Rows from block 12 of the image encoder, named by matrix and row number. Rows with one number belong to one attention dimension. Each number is 500 + 25 x the weight over its row's rms, rounded and kept within 0 to 999. All counts start at 0. Numbers have three digits each. After the name is the row's rms in percent of the matrix's.
# q: attention query, key and value (stacked) (encoder.blocks.12.attn.qkv.weight, 960x320, the q third), inputs 214-319
# k: attention query, key and value (stacked) (encoder.blocks.12.attn.qkv.weight, 960x320, the k third), inputs 214-319
q.132 070:482516479498490483482502481477482539480485521515502511530516541508462500482489517509523471503524482476536485480486529511483508495492499523450473500533558517542488463517526543496463493526534533509503512531511486508528503491540469456516485476530522493438484503455511464487506521463486529520510512524496501516495496477475
k.132 071:461487481495480489504477528484511445514503480541482510500532499527542519525495469465521457507493475511511475475515505451461520501459453505503480520512470494523495475512496479485506458482522492519497483483468488512602488525522534520483503478484492484517499480495467530475499542553493490525481470477495485457476485498516
q.133 077:559474486501487516461512498485492552507511515521528498528449451478573533528511505559513496477503480502491530509493516476488538467493450525466491458513448482504470510534477485500491482511457511517499504521505502499513467584484511508493505480527498475499522514473567477529556477504509524482492472483518491494520540498505
k.133 071:483495462505488530490506478539493514542559522496482506490568454502502519508520446506574440524505491511505524548547478500503507469518573538514485518500491485528475523478494520466515510513522503473500520515478538485517487511499485520503487510500467476510530466479498529509473470530459490471469502497483553499478532548465
q.134 077:487520480513500528527467492523520480488486494510504526461544464510467533488529512530494529517502463506469512490481490473523527528476503473497498481441488506460508486478515461538496480503476508533498466518493527497512493529518489463492481502496541507479467484551520468497552488459544505508482464501496509489493478566490
k.134 073:535495503478514477468476503464499488494465479502488504555502539498557440523470536497503542534493506508508502547528519510542475533482513505467457507504512506554500513479462511476494469542485547505495507495508494495458476489496518486501502509513515527533475513504474534484488496503472481502466548479519517522510481442490
q.135 073:539491486476502529503470486453506471467507520505518480480554462492500476502480515517454535505499525478491483505543477478487515498515520539505477509532500454472500520470567476483482505503533479516462513489500511495477539474530524503509520514530529472451536485511477510509497529466448520490504477501466496520504508466518
k.135 070:500541541510497493510522524509481507497491482508506510515482515503527490513500468511483529486484524491490452458467512472524500510467505549493477470503490519503505492492488469491535494543430482486486493493443495516440497462533474491504522491513523500468466517481495472519522492521500451473486461485512501471546497488496
q.136 068:504471482483516479514491500459490503501533511514485558487494512494507499509518543494499468483469464504489480502516489481480509475526504476510520482471523519511518449497479471484517523487486517444527498528545505452487489462536532451514499535504497481451496509545494498496516504457498478528476507461498531508499522534438
k.136 079:513533493512554493505520536490522492527470469485494513529505470482503489502548463499543495481485518502487511526511504444437499514519519515475495466469528493516507464509477503507491506467478518483546454499448511536479512479526468505493487504505488537500477510471480467487501464497465463534501511474479522489500496502478
q.137 071:491524481495532500516548492462522490529472478485492512533484510528529469478507494510543517498509491506532496547482498516539479455501512543502473475568493525516476504498481493496492556473480494506473491506508484522502533492446524512510470515479511521478511473484444493510530510483445503477501511520477509547489454469515
k.137 067:500496515464512474509517490486481484483483479498521566528520474519508479547524485474500541456475502524516503495552493535491466561524488449463497481495540489499540480499508474534520503512471493510460506504529495564561476484485502460478505515483495526522475498506545508498508482506511496540518505507485468503528454512508
q.138 080:485493521596480471469479487469514522513541494488448513515512559491487515480495453561498506489498538468508450528493522485489516479542486463516495497521477516500475496484480485479492495513491470528501460500513501494489512531527521511503505514535487523500519531516489470497534519470498535537515473513478542479440498481495
k.138 086:515502534495557445509491497489521484463436482507541505470475494515472481470516540479473515465498519524496470520469501486512493548569521498518505475566477482517526471530518486480512512523499508492481498470531480531524467498479481509528488535501550466505492504471535517461525474489522522536528498513489533487550513469466
q.139 079:518508485476488506519468520500474535530529495488490485482489515484533479475488489493524517517516493497511475493507497523533509514507511492514506521464511518498460490495498540514520457529558517507481534491500511457494511508500483476507462468513488550523512518506485492483449504505527513523532515524474491541518502501500
k.139 082:453498520503496504516502519542488513521477498510479487511521474479460501532549524484475485484486497501495496513518532453515536469527495418484493465476526487482479484483461505504476507514511471549470472477472493529521508516496531532490491469529496462493512525481489499532545521486487500541511528473497487501502529505518
q.140 076:497524467520490491536467474466501507482488526449497505524493518519497486480476550518475518482512526510490519513469498507492527470506487522533485472512465490478466500528485475473481485503521489464523473497483530512493524473482478505553497488536507469528529501529522528518523486471485523524468477523517497509493516492482
k.140 068:457457494524506488508477508530514509528505481517537466521496502473552453487521495513505511511511477526465512498524497475471513537501493538526471465482490468535517496476542498497467495441527515499510507553519468541487541513486496512483503559490526479525474483455506532466500506507510492504500510494559478503501476469476
q.141 074:500521482508490465491523497516487523564495531481494487522501480511500520498555516492489501525493554490506522501512491535486515528507516486493469473518521502492485464486495512537511458453489492537505516510508532486476488491491508504505523465482474490537491492493521495490520450560500505475461489521468495475511468527528
k.141 073:543495512465484496481502416518497438492496498517492488479495514521554544483484486514508536449500512523492511511495481520510503533523472509490453513506501497490506510521517511479511497501468487514501507476530470481485495514502528511496553527504530511455490463520507502467453479494501501502515515478535523501485508484517
q.142 076:448480469483527481477506565510507508483493503482481473475506460498490515585475496491496498512502533505531523536490508490503489500485491462488502543448516470553488529455525529500514550474472500502523490521471510540510502514492551454479487490538524494484499492473465485510499467484496468489505522509496485541436469483478
k.142 082:550478493537549475499514505501480487497501478466502501488466471509475485454549538525406533468502533504521455517466470523513478522512474533497517486465494505473457479524494493480469486501483505536487513462496515468500459499512460485515468498495558487516464493507465514509523514513528524521496508539561503498499509523514
q.143 069:495477475567495482492549513504489466481519543501506490493511494496547495524516510492510520543519489498491520543496498477497486496462533482537490441488440535473469536489534471513480521505501458558527468481484524519520501559466496516493496500495501492523532432522486490532546469498499516465487475474486514548493511517513
k.143 068:524512474514495501449496504462490477489486464520505503464532469500491475508530482478450538458515549520483493518522496498515495504541458499486448491440486449524474474449499475476499464546487504521486500465500514547461462489477497495545507496498554483477516472481466496513532485500533514510502528496489520509477470485500
q.144 108:484483481464527505494516501473469535459511506509486492480444519529534478503463479503497534529464521507537534526507516494525479480497475476466490530498529517522519463503522482483508514555501504532503484484508503498486538535488522535469501503497453492480520488568524511501516497526492470459475519529474519450470489506523
k.144 113:495481504478478473453471535443536510480490498506502516518495461501477491505497495474538460530499490472500511505532494536473546496519544487472498461441467486521498532493528491501485510513538500536559464511475507503538503512483517527470513509504498514503450467529499526487535495521497513481476517479531490508503499520515
q.145 106:515494495517478500486525500440484485487437524493521497519536489476534534515492465509610518508474502487477516503533537505437512485523509495502479494507535452509515509499519477490507530502510509483525524518528451484523520499473511510490501498510493486469499531550481477531484481485507528515468475509496520485514505451544
k.145 110:499472499476479458482496507459479547485516504496514506522497501519510539492492492499457509490525489508518488485496503557524472548556512527477518471480475499494502522483510491503461482528538499557480487514499517475454502503513511481506524499495471521542491466516527489462541496479481492512500464450509480485452519494498
q.146 099:479486544496530531498486486494447534519485536527484530485476545505479533518494519450500587495469515469493519503493468473466492468506517526474496494488523516530490490531483512464470480529497535492500492557490518516484555492513489529510478512487504530493508514574484503498496462526469496511501531518487526486493496521500
k.146 098:460529530520528501489490499478481467491503520531483481510496505513508529471494518490515502473515466508498495494504517460507515478496521438489473503505485500505529512467530495525527499484472491512460482493480512501504514549514522502517518585505508520496469485471488451507485484517501506523484520496480469487492542509520
q.147 102:525467511504470513526490481538513490516545499488494464520517511505505514497509480495475430500498479504487505531490478511451520519469499494499503520520517528483472499444466458511526515473539479514496490503466511488496488453440515492525503493487475531507496514473471511511509506468510506528501522464495480518518467466495
k.147 098:496502473488518461469514508498528520492468485496534493503498509515459533499504482494511507523474507510524482473485487489524504516521494480511510557550555513497532526511510505546479520460500600520491484511535477489502469544507470489526498493494467466513520455468488505472506516460509481495510507531560459488551478526503
q.148 117:482502555551467538507523522540473525538509536523516473456474485515492546519502507491504545500481515503535524520504494522488475493501506508490488470496482508499480529484525475461511516495508493433508460547492516472512517501480509531464503482495531534468508470548476516504467482540473499488478484511514471468489522449495
k.148 109:479541473463531490515452512448484460463496523505497517523526485517547510496480486490515526504535540482500530467521504477524500540515520524472492499454458535524517519471459527526512488509523481521494513515512456503527499553493502546494469467518465504504454513454483501499487436511481500502445470505485479474506474503525
q.149 106:462526471509494541520480480467507528521551492535469505518472522512486511440496495452501536510492520502514486513529523497517482531500518526465519503524507518519494492512515545435513513511492551499482521503475509540483493466552496523493509446496484481470500485523478484494475477508489479469485502510501513447524557503455
k.149 097:474488521488531457484490487531487443523491514462492515451467457505499512469545493449561489528509468493515503500457487502485536469489501508468469493480487460548505517527494459506493504482508519507504477499461510513555483540510548515497511539519513510532473502511482499517499504544466512506472507525488499481497499511524
q.150 104:507509475454519512493486473490538542497535478494480521502484464488471515503500490554485435499495502487514532509445530479480489521509516536509494462537480528505527476467497481536478559503508499500476524501492504489440499526496518475504538527539501462487528540486504519515568516476511508500460506487530499550530490454534
k.150 095:472481519503479485487522481531496547461499484504504506496535447491523566486509532452519536503528513534474502518501505533490484534501501521511525526500494474513510538509543498534498492544501536511525499539491514484502532456508466488502551486479503446507569442508489489494504479474481496476531473500484478482521451475516
q.151 109:549505506512520560534509481483531499525531497465527558440504523472537478452469507490528483488504536489494549515486527477467524492460507468487532512530499550461501481440550500512515538541490547501483488520474535480481462512468494488506511535528553518470504480472505510498574460502472496523487513515516504499505489468526
k.151 116:523484521506499448483465480485470502515504512491501528535483482508501516483512493501465522520558470492525479470493489496455514544527519509518506469443457471526507501497489509492496477458501468543529527510523463495492494517503483518492504530477534502507490517488490487480470462475501480498488525485532433489501493480458
q.152 099:465503498462503477506517562516512519466500516496504542488534497481525476507534453476451471509509475489494530497526507497485512479537549503510513486473496492464519504488504501464500475474510499530456510479530491524427484488538490534489465535437488541492505485563507524503467502499493521489464534509538467544493519490496
k.152 099:529512515526472478506511485549516503494475465478474479477504516546502511491527509531500531478488510514497474488494512585481518479520521501459518520480477504487488542499519462514486523530491505457574474440466549476500531485515515504494517532508500448486532540502547492511492525464474510530491524514501534506503526499506
q.153 108:458484494466498494513552502567526509545457552505523502488473506514535555488500489486505475496554496530534518521448480514504497542526509492472466523453524507509474461552497521488477479477490478510466523502471493516547479487495481475511499544517468469472485522461513483487499479503481492497490465490522538504486525544454
k.153 104:514503472526498512521536486388510431516470472517511460481487528464567456513484526486531519505488496454473546483490519485459510488482495525518447527538506496516435478491482482465501491487471497517452506468503496499506485530507520510531516538485477468474528537499474526487489524490500485484497505440518495515483520517510
q.154 107:514527513548481554482516483519530509479516536487463526543507517480510446475488473509490463447500551490463526545459486490534483500480492503560472490549523482511516490464464482513497511519503475502497529510473494484476512476508462493485482483472490503466507493468523517508535489503525460543517519514516531502460505505524
k.154 100:462432521488470510527486476521482520455498469503517526483513495505468513489528481492509532478487483499519512515510510479458525489512521469522509509458479459489494481521528491473543525467459518505501490482522517503533514533497506499508511487498525577470463496553502471497512535506507503473467515512483527476441536464517
q.155 107:494487504487475505492489550503502514519510507504500480498527480529431529533474460476522516523477488497526489526503465519499488489500512575488473519472488529518495503503512485511531512530491494510473471506503523480487459474502497520520449478504451519473447538527456461504482494520519522494482498486544469482491529469501
k.155 111:513457541525478487550537501488544452517510504491538489500494493466519502494482492476512498512478472461551441516484511518507490515536512521460499554524501561483433504569508480463498527464484513468460446519476499484546498479482523518489489522526483547479528546535471486496477530528507492498470511514456537524511503533533
q.156 098:478496525485525507493473537563467505503490526521525521481483506502497460482537471516499444500491457517502519501500498528542518476455474497504540488520464517522435513474461482507516482503514483499505504504527529469552481437465517476428503455545496473531505539440489494554506493501516525524484446527515495512536527528472
k.156 102:498503480529485513508515520434486508482503502494502496509523522514521454531469523475492494496502553507532445478512494510499468517515516497525499507511542548540515523536460474486496490451465508484536497476520508492460532503480492499521467477498506492467489473506465529479475529492508468467494538471509484509492517473507
q.157 116:473503519512530489535457507526508505531522505496488475521491491481482505508485510503479430520502450501520510500456544492469519479468483502504497531553551492523489499455532523521506493494486527530501485488493487466487476486480520450484507480469510526511509504485497522531537491471504512467515509510488482523490569495551
k.157 109:554486504464499470464470501571507466511507491443481539528490455477484532544527493508489519488517449507510450474507482516477517484496495546492491514507471528504485521505495519492463502453519529532532500505503483484507483519534493505479502484481458476510501483431485551465553509491507511488502495512519511474510505496492
q.158 107:502494535511515501461527524555512454520504482500541519488567543506488513524485494494464524492541478501528513487504477532507470487450523436536543483484486489534486462472483508503513498481463509468487500493494498469478477491494542474526483481522489482483480433530526502520476506449495479483519497493543534511430504483508
k.158 101:518502493490550529553508506474534467526514505507527499475521455513482454466503508463536469480476530545499506477474486455508475488511490448499520517478505498488516533535480513582533511484497499467497530521532464491470485523539474488461512492520503517513505498532507514476491518491533489477465507512493507512485474487532
q.159 116:517500480516537512496444477507431511477489499525509532472495510518457542520510514496485544507501492526490540529516532491532501553504492500477502487480506528509509467522531501477480493515491514524506531502483426522471515507531494511477488477499535495483470481505502516473540497522504478524501525492470500489508440525470
k.159 113:476474553528500524512499442540502519478498492478484516525476438540523501510505498509497533487488485516451475496480484510515507516509469534465496470470471540483521491527530492503491478532502452486531489540477530529480486496505511488475518535532505524494517527497456499503544487498490491508506461520505487551540484490519
q.160 074:474521491529517512460523473555502516483514496455499497545516524499545509533490509484508548519510474484462522520545493505531507524480489546508491506496480537472481493499487521472497508491462489445494482506484526509530504489530463480536487489483514498518538524488533481515503515473559469485507524473459485468497535493509
k.160 074:577509468505507503506456496536505521496501506529518498489490503536486543501514479500492466507478502529509503522515513526478481503494515479498500464520476556514486500538523496474529493473488546501496475459515489505444527475484494509541485506512478508507521496488523455503518483495482520500484463487455517524515515530480
q.161 083:464487492473501468504498517506536447542459476510516528556491474493491517506480459494491482519498505540510502498492483467541514473528528504514527494507499470528506516512433515511517486507516496510535479516515499547489520536511516517512538517479495499490505477513506524501454507505521519512496480491473504514468514493521
k.161 081:520504489534494485513488502470458482454470524481536492467468497481499490460539502532477432478457525493490480488561486519510508482499483553490493515526500492464447499519488560483477546460497502455496520509490509478508532495497515505490496479524478534489503526506513481503465459486517501475509509512487525497503507505504
q.162 083:519525534505508507502492479504523492518515507532553475473478495533472515474476509495507496520498516504522465498489470535482530482476569487505471501483495504539494545509499471468504493493491471504492516532547468477452479446516512518522508522502506537485480460496501506467495477545541450520523450460523534516515467517475
k.162 084:512471469545474503484513484513542548500508470528474563553479481513502465521471551497509533529492521463513519485507496518517504479506494518483496520471474536506533451570499530478460484532514549498479484500479549492501494520512506458503453487501476538515515474447496494487495480520511500481499515528505472492478547536487
q.163 073:502503500497478487474497484528510493515526556477526472436465486481562471473494494508505521466495452520503502555497517490478512461482497420479537484570542529539515496493492527494509538481487492503487500456531492538510511498495463496459490477505493490517486482497468487528521492525465517496489469525455468492508527513523
k.163 076:494457539481490491463537516481429495513503472508471465487498529497558474487512498519483485515519480487521495489472496448529501521536538466492532498497541491481462510512484507501509546486507471500490493489510534527501459467556490493499518463484542474484470479493516492481444487490530512495507542474523518504454488531500
q.164 068:507494512494505510543534509458465545494477498461527506511530492466496478440482452528456496485486499510508513504549530480487471504495497468506490540577491487475500504455493504499529461484495492484546483477493491483575490507454501504457490470468530497491514491504524510479492495498482482539485540535500499471478503536514
k.164 069:535500483463476483504494495491505544518537502462507510440496575508491508458487494500471517507489493506483539493436480492562490546516486508535523511503534485496519473495484533478536492477544505477540490519542483467470557495558468540501512467485498464471475507508491492479491518483524486471477501494529495529462458506448
q.165 080:459471515515519465519510498501510451495521446455504518473507510534524541489504495442504456495465506524474478509496522501512533451487527506536499462457496488539506522494512455503525523501521477456529519492490493500490457503509466489530504523472437514498463506508491522494471473529459486542519532498447540539503498496463
k.165 081:537512516496448521508499480501487474485494490468498522510505497517474510515507528526539484483529504473477481513532527488458497491481509535487553518494492500516491554496518486517495512514473497492471475518491507484492514495431511514489476548466477510476520561514535486485540461478508518493515498519502467518492480530510
q.166 082:462474520488509492484515482513478496489493545433531476536510530498528530482494463491533443493501513519521475508483465514475505509452550511525514491533493552529488471431513500497522536462503448484516527498520487502509481470493484537509495520495507500549480498502538533482516479534486497530512500534519495482482486476476
k.166 079:545489530513459528486507454481481521503509522504488503486523491498523565525485494532479517519520518504510470463502582530511499494447503520488508563487508510487474522523514500507488491493484526497483505476517497474490517483493476520450515429483484472500520456507465464491513491459514496459521503541551466537473574501492
q.167 076:492520545490494510509469472480469490444519491507519491500513485484471478485448519492499499478540529492497499491496505536478500538494536477541483519566468521494510491419511469537504486488495520506518467512500477505511471520469472478502516530528469523488500507450464486518523474479474487475523491550500518509527544507494
k.167 074:463483486501439525511510503487460505518470501490511552517503527525464470501530472527513538490558517482521497466462534457510490522485514523505515553490481523504477533550486504498527555468497480512532477503511539539457474510549483471513496450471504520497443521504457511497514503526516518534497536436480504521451483552479
q.168 080:498500486481511485470500515486528523494489493523540519504490466485520535527548503506501514479494500557504516509560419490454499456487493545505494489534495471515505495522492483480498487497533504497452500498536471519468494495465500521475504486544542506522515535510510502508468470477486514517469489513506512469520548501489
k.168 076:449535489472519493508495511438519478541505533514493499550500469504491470471490525512497478488482495486536470471476549576511491496486479568492507514502472527503531454559475493470440518497502466503536509492521484509511489499512482468513501537491500535501501500494489509487537479454519503433501507480538513500468531491492
q.169 075:490522527467516475488487527454480493519520487505487479497494490529507478532490490503483512542528501518522518469568508528453508552486472561506485516513487522477535543477497532509495544495473476501502471503483492549473545495466480516480479466490496528496485525465507485482487458536536470478506512527522461497487494515494
k.169 080:457517485497546487508499496535515431529510521471522480489537454502502515506514479468455489475473510516486500513484434525485491489507443441484522517494558511485502470504524556509509492538493506474502527507495493462554498465481476520514544481524521462551485549453488513520541508487465497477462502473505489461452493532535
q.170 080:534487500509469485504488430531532412541502474494547469511510490506481495488456530510481483485517518480564489504483494492478524473485502471476461504536505463515485488497507530544508514494504521507516513485455477481508488489462490512487506488527507584467502510455490485526470522530525425511515481528548498528503493515502
k.170 077:487470507551510498499469495467509543505543523457501450508512471461488475488511519518479499521505532472517529487515531436503483516485457502498474494482519486466445531486483476492513522473515503531471525505521521522503486490493495476546516467508508534506494517517505509481539506539510526519526502488498494481436539554506
q.171 073:499526444527444532523444481533509461494509508512492475486514514476474481507449481501433486494530539509508509525504512476548472533497519509550461531476459522455467499462480464508490457539544492482514499490488507468535509501497464481516496503476498486549493521448491513528475528506484513499517521471503520480544492500544
k.171 081:520548533478548486539505510496510519502513512528570515474517520542478444492515498543520550523492452507519457530522518487454525476497500497462494485505526526526484536472497484463519517504483452501499523491496480464455491484460496492473475475501471531488511482557486505534543475459512492505463487516505533515505489493455
q.172 079:470510527465501525448486479553484461526511510481504502479465477512533468468517555530484523517535501488528497496486507455476492501487467537473513544468472503486509541562544487517519473491526505485552495493494504476530449471513505475517503457491471530515492507482514456522494549532498524502508470513490505510472510501465
k.172 081:542490510514477488519505500458516531554503524538497485484493465459472462494537514514508508477506515505438478457528482522438503511529486477552529553553476469521469488464492509464491504454499493497495516491495463504523525475530477504494497491504512493510495514535504481486538523487503536462484539457486501500479471525502
q.173 079:471493534504503498559530476456500549503525489506525480521492493530478552515488503497493467479524541459511553524517521472480504517501482572502509506519519481502542523493492539496502473483473484471484529511525500508509506530515485488498484556492511499524506496460545482483482508490499458510543492546530476533487508506471
k.173 086:491521561497512494493488528479522495539551529526544486495442510474531482484482467498478513490494501475534479502497533490456481512488523532457494488505523490510505484498515456494526483509452510492441534465485507511472521535502502493516511521528503517510514509539497468488567524544511497501502534474544531505463513505453
q.174 082:512503514461540487504515531460504517503503549492493501499525517525502460528512499488497562484469478498486524519531471514519478493495518552541449482497458466446535537539503472469500492478477471470501503533499481514461555505446537501497463459511528494502494493485505525473459487510528511442501484495504507481496476460492
k.174 076:492497500505506489519511538499533496553460535519503487489549474509484514474509465489500477496480507501512508544478452476482513499509511495519523504507523454465482497476480521530497516547481536503499506523497488467531470550513465451522496503459552493504468533562535533485487502485501461496480524481499532445513529526455
q.175 081:450512516533479516507529538526525445484544509540532500494483515514475511534478481542454503489461492528485518492533511501519502481512484563495512533516472486539487518524485513485505538497472498480533459502485470494524501497538480517501484502489519515496476467509507494499484485494506473503500506479517470502470510457523
k.175 076:555503523518546493512512523488523491476464496481493462470472473517526511460515449491547461507500481511519506517482494508496513463476503544495521451567555504514507472500479464535468482476514535509483500445465509539498496527542515517525477495496459508467500484494514508510504479540526503518539482491505478483494496519530
q.176 098:493488517530500499492488488530518498484452421498487527526506526477478486525482499520437541489502491499531541486493461518488477506525524488490467503564489484510509485497504468481529486514480480472515501498483446458464503460482503491531457525470538501511503524506520524496517515534484522481484514521486495501517509466518
k.176 117:523480446473474503518524531508439456534457482477546528519488484516494556504502561495530472513513478497497499528466529546455521481517481555495477515521505460510481466523488528519502511515522494521431468482473521484503567485487491466507483498460533479481479491468448509460487488522519505505512493529535459506515489497493
q.177 096:483480515506488528526491506514488525521506515535495485504488468500465476456478443478426480506498494490451529503536437498531488496473565582515490488507480490499498504515505512540475456525516502494488527482494496508476493491489477488474503479481480533490507486482535474531468491473507492444460487493507490480490490512509
k.177 133:490501513534511570522461477524518505475513539486527451480503517528464501461499460471474495490467466546508481532556482440522556512463465482503489512465473516480466478508493432500531516505469523479500501478472506462528457485466510523504501515522510503487501502519529466507478469490507532520511541483468543492498523479515
q.178 102:502477519519483507536474507483466565512506508529541489481504514454514527482486497524481502483504503493518490487510528556532481521525495472484476493544509535515458472473523515481498502509526519517506540482501473469501463495487521511474545507514529491520506485506470497522563516491517539506458476495518536500484492495479
k.178 137:480512487492522498487453517516518495463529510502467466488508498533493500498518481471484537510507482478507534492515431471511512504490529544485504559494543483490529471527477504462503526516504525510540473503500479464501486495482478557526523520527513514467477503501499471483506454475506505570475554515466506456488529477506
q.179 100:488483495458477519548508506468520559521491506490529526545481494473491460450509489467477489505514476504505495524514471559504490486524516572483482493543488493525509458512518523445549520474538517532501481468488525510504524498496533556500495529476521522559458512461488522502542517457496505529490516496472526519489474484503
k.179 114:484504492491495483497490512526524497494518556512503469471477467479492471505491510475452521520502543488476506485489503496508527462475514514482537539478524506461512473490491526498513530504522537508540518469486525485487489484501488534539493516500478504463525494484503523477515478447557514511452551474493490499528520482507
q.180 090:446509486522483494515514525450472495500487501502482494513491515482533524479468491501524484543523486495489498501522472537498462441496470505476488454536492463537472493558510525488497495536540510487465535514529505489452520534495530514499507548505515516526492404447494536540501508459481488470496479502493500553479483490546
k.180 120:519502478511527530518506461508529496468520506483490472495529501513486484519485521501509512497535484490502511507509498440516527518466521490504511529455467478529472492457538483488554488506482489502512500464484512513533511477506477544516524480561446530459487513521543463474459532467495513523467524501514511458512491496512
q.181 100:486481474490502487526539479503475495488504493514511562483494542534536491472487512486537558536485484497487453503488504471494442551475519477489510486475521481497485547499531468515493459500486468506460510500551477490454523494481486485474527513475527493503508523465524520478493457513503500503505508539536512508530531478489
k.181 109:527519516489512541533501473483476488513525511486533489508561539525513497472497477496498535501502443485491503522512511500450528512467514533493498506438502523555493479522512536499486523478489544515493489513504515501513474495459512513462476486485490550505495523499548499537537502499494540524515497508493511494500498486530
q.182 089:528507496521483491496477504501487530483526462477491506497537522518475524462553491498480536492475477505496474517485531510524498523483470510476502518506471558523528510503465467475501506477503509518544452569455469452538511550491479501494531501504528499512505527462543474502520486503464478522510505491500503548542540516496
k.182 098:478521544488484497480499497500520502532520455485479497536487461486497533481509510512529516539490442470541476481473483460474536487495538524521481512500478510506513433506492477482523517513482486514442522538512470478492477539474466520515531496505554535518505474521523511503511490487486527481530496519501463504507529471518
q.183 110:553505537513450507543512490463511475520487485524534475446491478504468482498520528525452508484479490480518460467503520488476525531502483417510454521556529466485473516472510525509498475507500508519496486484514473517473512496495498512499508503507482488492497503477504515515489496508491516550497515529491506509514468477502
k.183 129:475505508485462511532495542525515512511476514535491533498455500528500547495493485501508487497497490519471479505480543520497483507470458509500502519478462472496494511507512500538499453491520448487508500544517500446504502500455509499494497525457518525489529515497483463536472531527504536473501484557506523513535452523506
q.184 101:517487517485497533477519465519501481480451499502480510463500511484501493454477509454542515560496534491508482502459462495522504544476503532548448519522543450509493467488484491528497429502511514533518514500534465512534503497461471496539480510477489465480469510535509527500511485484507457490484512496516544542527481488517
k.184 109:488486475536559529534501520507520513500471473529522503512510544498479477434553490511470516472489472502504514534499500516489490499514490544462430500495470493442532495490510510498475470519502476508471451509494519454478496501506519542495513525482511530531522486456514476510511500519498545507477498529491435502503519480531
q.185 110:512461464471437523485472518504502563436520480553513500542493505498550523470497486450508535492502502485484499458506505500486508462465485556498489476524493485490514485479510557523494490489494511504472493460490483559514511479513513537483507506474510536517455450391491493474505494512517526478482468501522461484506472464494
k.185 156:495519533513530516522482464470527507502537516511529437517537499488482470463493516450505513495489496539484509473547469461466481464490538484496514548523550506470512486479512469481536524494493541516511571464494496473517492464507458511497553495518478534482480490515533529477490470452502501532479507493497493479528557477490
q.186 097:505484487514495513494489526477493495505466531536514467469516441534511538505519506475522524501493481523510514502443477513522503541475505493509485522469481521462500538554518490478468475518486512516511537509486485522486542511489449500518492531484544514476547490548539495451500490500502497523483511431522481529509523494503
k.186 104:524464485501510459537521460485509467499495515470488540514511511511459496514525506533495501483503471470473475498488490467467457576488518515468477468515517475494492544529507498514520479546505540453464514494481522524488518467495530499510522460521459479560485507524503481557514507510506494482473498530513498466513463541525
q.187 095:474473443458477483469481511453479519502508515519491532472505539534522527511505502479528456487491493495498502491511498508511505480485523518424543524478465525492495452421495478493474506511520479474472494486522537524466453473494501460454513487539488499501456500461484472522547505512457501486521464515455527513493477491485
k.187 112:478517546498552487481456491493508486444523504535453464519522495471517501527468497506541508491526526489502558449525447452480514511488518473515477502485487500544502487533535497498496509483520497507510530441516503530473474504530516509522533522530509471497474498482512509481496496512509532466515501468490521483500526498537
q.188 101:500535514536487494485529498470490456502529492490472543535519508489523485496529472516535497544521529525478508524508509476551495430509543547529504461509526525545504511466498528494479519476490485502491509475524503450454511514481523501487527537485520523534547524517457544464493471483477491453484494522477512496474528550487
k.188 110:485493471496479544464515515517484506493483493477487513506519524519481532485517510470506521454487491504527501537468538517518473477495500471538526478479522468516547543496537490491492487502496486525484499533525536510533527518475516479534490487542557497530495529568504503489508471497524518499511475439487505550520465478519
q.189 097:555501494524484525515500503497489480507495486521476509568499478477589495489491508501532510495491451531544509475485536504498514528491531516514522474488498495507531489521532496486496516484501492508513477484505491473534513539488507495542480509491488536523496497483491520525485523491495522521485519487492475507496494496522
k.189 115:487539538490512497490466504509481488516505519524504437503551485534514553518464527474482505478503489480495522539551514522483496499502522474488475528519483486443490482549537523477505488514447528520489481509472457449519519508469503519523545515508524503492468502511542483436481488475527506494498526482497556460487505513475
q.190 097:512516455534481453425509530485472505507473490509505519505476492474513477478514472487516474516523492498500510489493525526470479515478487477517506527501501497520509486522529474512449488518503530502509502468490468498521518513517450509537447489461514476478466490491500529521542483481509484503545527531515503524480426459488
k.190 116:499527462529468494514559518517456463504496480524498557522517472520505517538448557513566485473520512484498475458550533483528466531495509505490487509473479506521496516482552515496516477512532443533484513477498523521506511525528528415479516498496500519502471524482453491493503494520482483482504501496522475509500521498500
q.191 091:515517522511509453510484504470441508509473487489552524522485444482476500471496525506430555479474519548489472518479487537503512500491484478518475532489484508501522522565533519532479519492508568520505492517492506498515489483536488453448498506474501485527461518462502511519488494512498499507530432521469524509523464514488
k.191 117:485466480471447512540525483527477485516455457521529512516474489486512523494484538514493508507531486495553502505517491544474502453497471503483441478496488487507509507484508574491463514508536487528443501479465506484447495504501497479490497530513552457500527524514512528514493470526526474496497512507507461531487486520502
q.192 091:427496507501487509490491496502523456520521565493513516515487463479487502491528480487524399472500557501518494472479464453510507546513501507499527528430453468482468508530466484492525467505496470484479490519482504539492521449484482506509506463469526517528500473509522491520504514472503537498501495493537517492519505490499
k.192 105:496510546474483534460513500511488465486503569501510523537503479426491474494488480485483482504517481462469522506498500529521517518458476540507504476538507487498508503471506467536520499523463539458495492483512514518549523500490514452492500496529471500485503480525490497516509480492454539508498438496487452498486473523478
q.193 087:502498534505470505509533501523510471506493501530494499538473525512485465468482470517483467506484460477508481509501520518532521546496452468510476511479491532493491469509522499508532482461445469465529499501494510475503484523536516543507518466546527533503522503487509440486467512543497473542544531497495513512521482487489
k.193 099:523488494485482517497500507502526514507481441494510496491522465517516512502511533522510445488513444506546491499533452496504481473505539488484499488483483505473476523514511496537454500473472466450490491512466488508532544513492495479483520480505458485452512498439528511495515488521499544463486498510516516508550519538506
q.194 096:493520511467498527517468480459507497520494509528493490519513477519489431494511505490443559531472484472492526493549545470506485491456485431506454526475532484523473512494462526474487486513494511504473502521497476478436520501507546451502514482500488488553489506530497541512508504461494473517480514500505501506514511481491
k.194 115:480517493478508479507467496522504540540506446494510497534511495493522475492465496476457464504499493499510468458527522462465475447560473503484496471517511495492493501465503488482487550487462491459520498510486529519491529494495500454512505518501456481503489474484510512506478507510504474480508514528461498511488491503510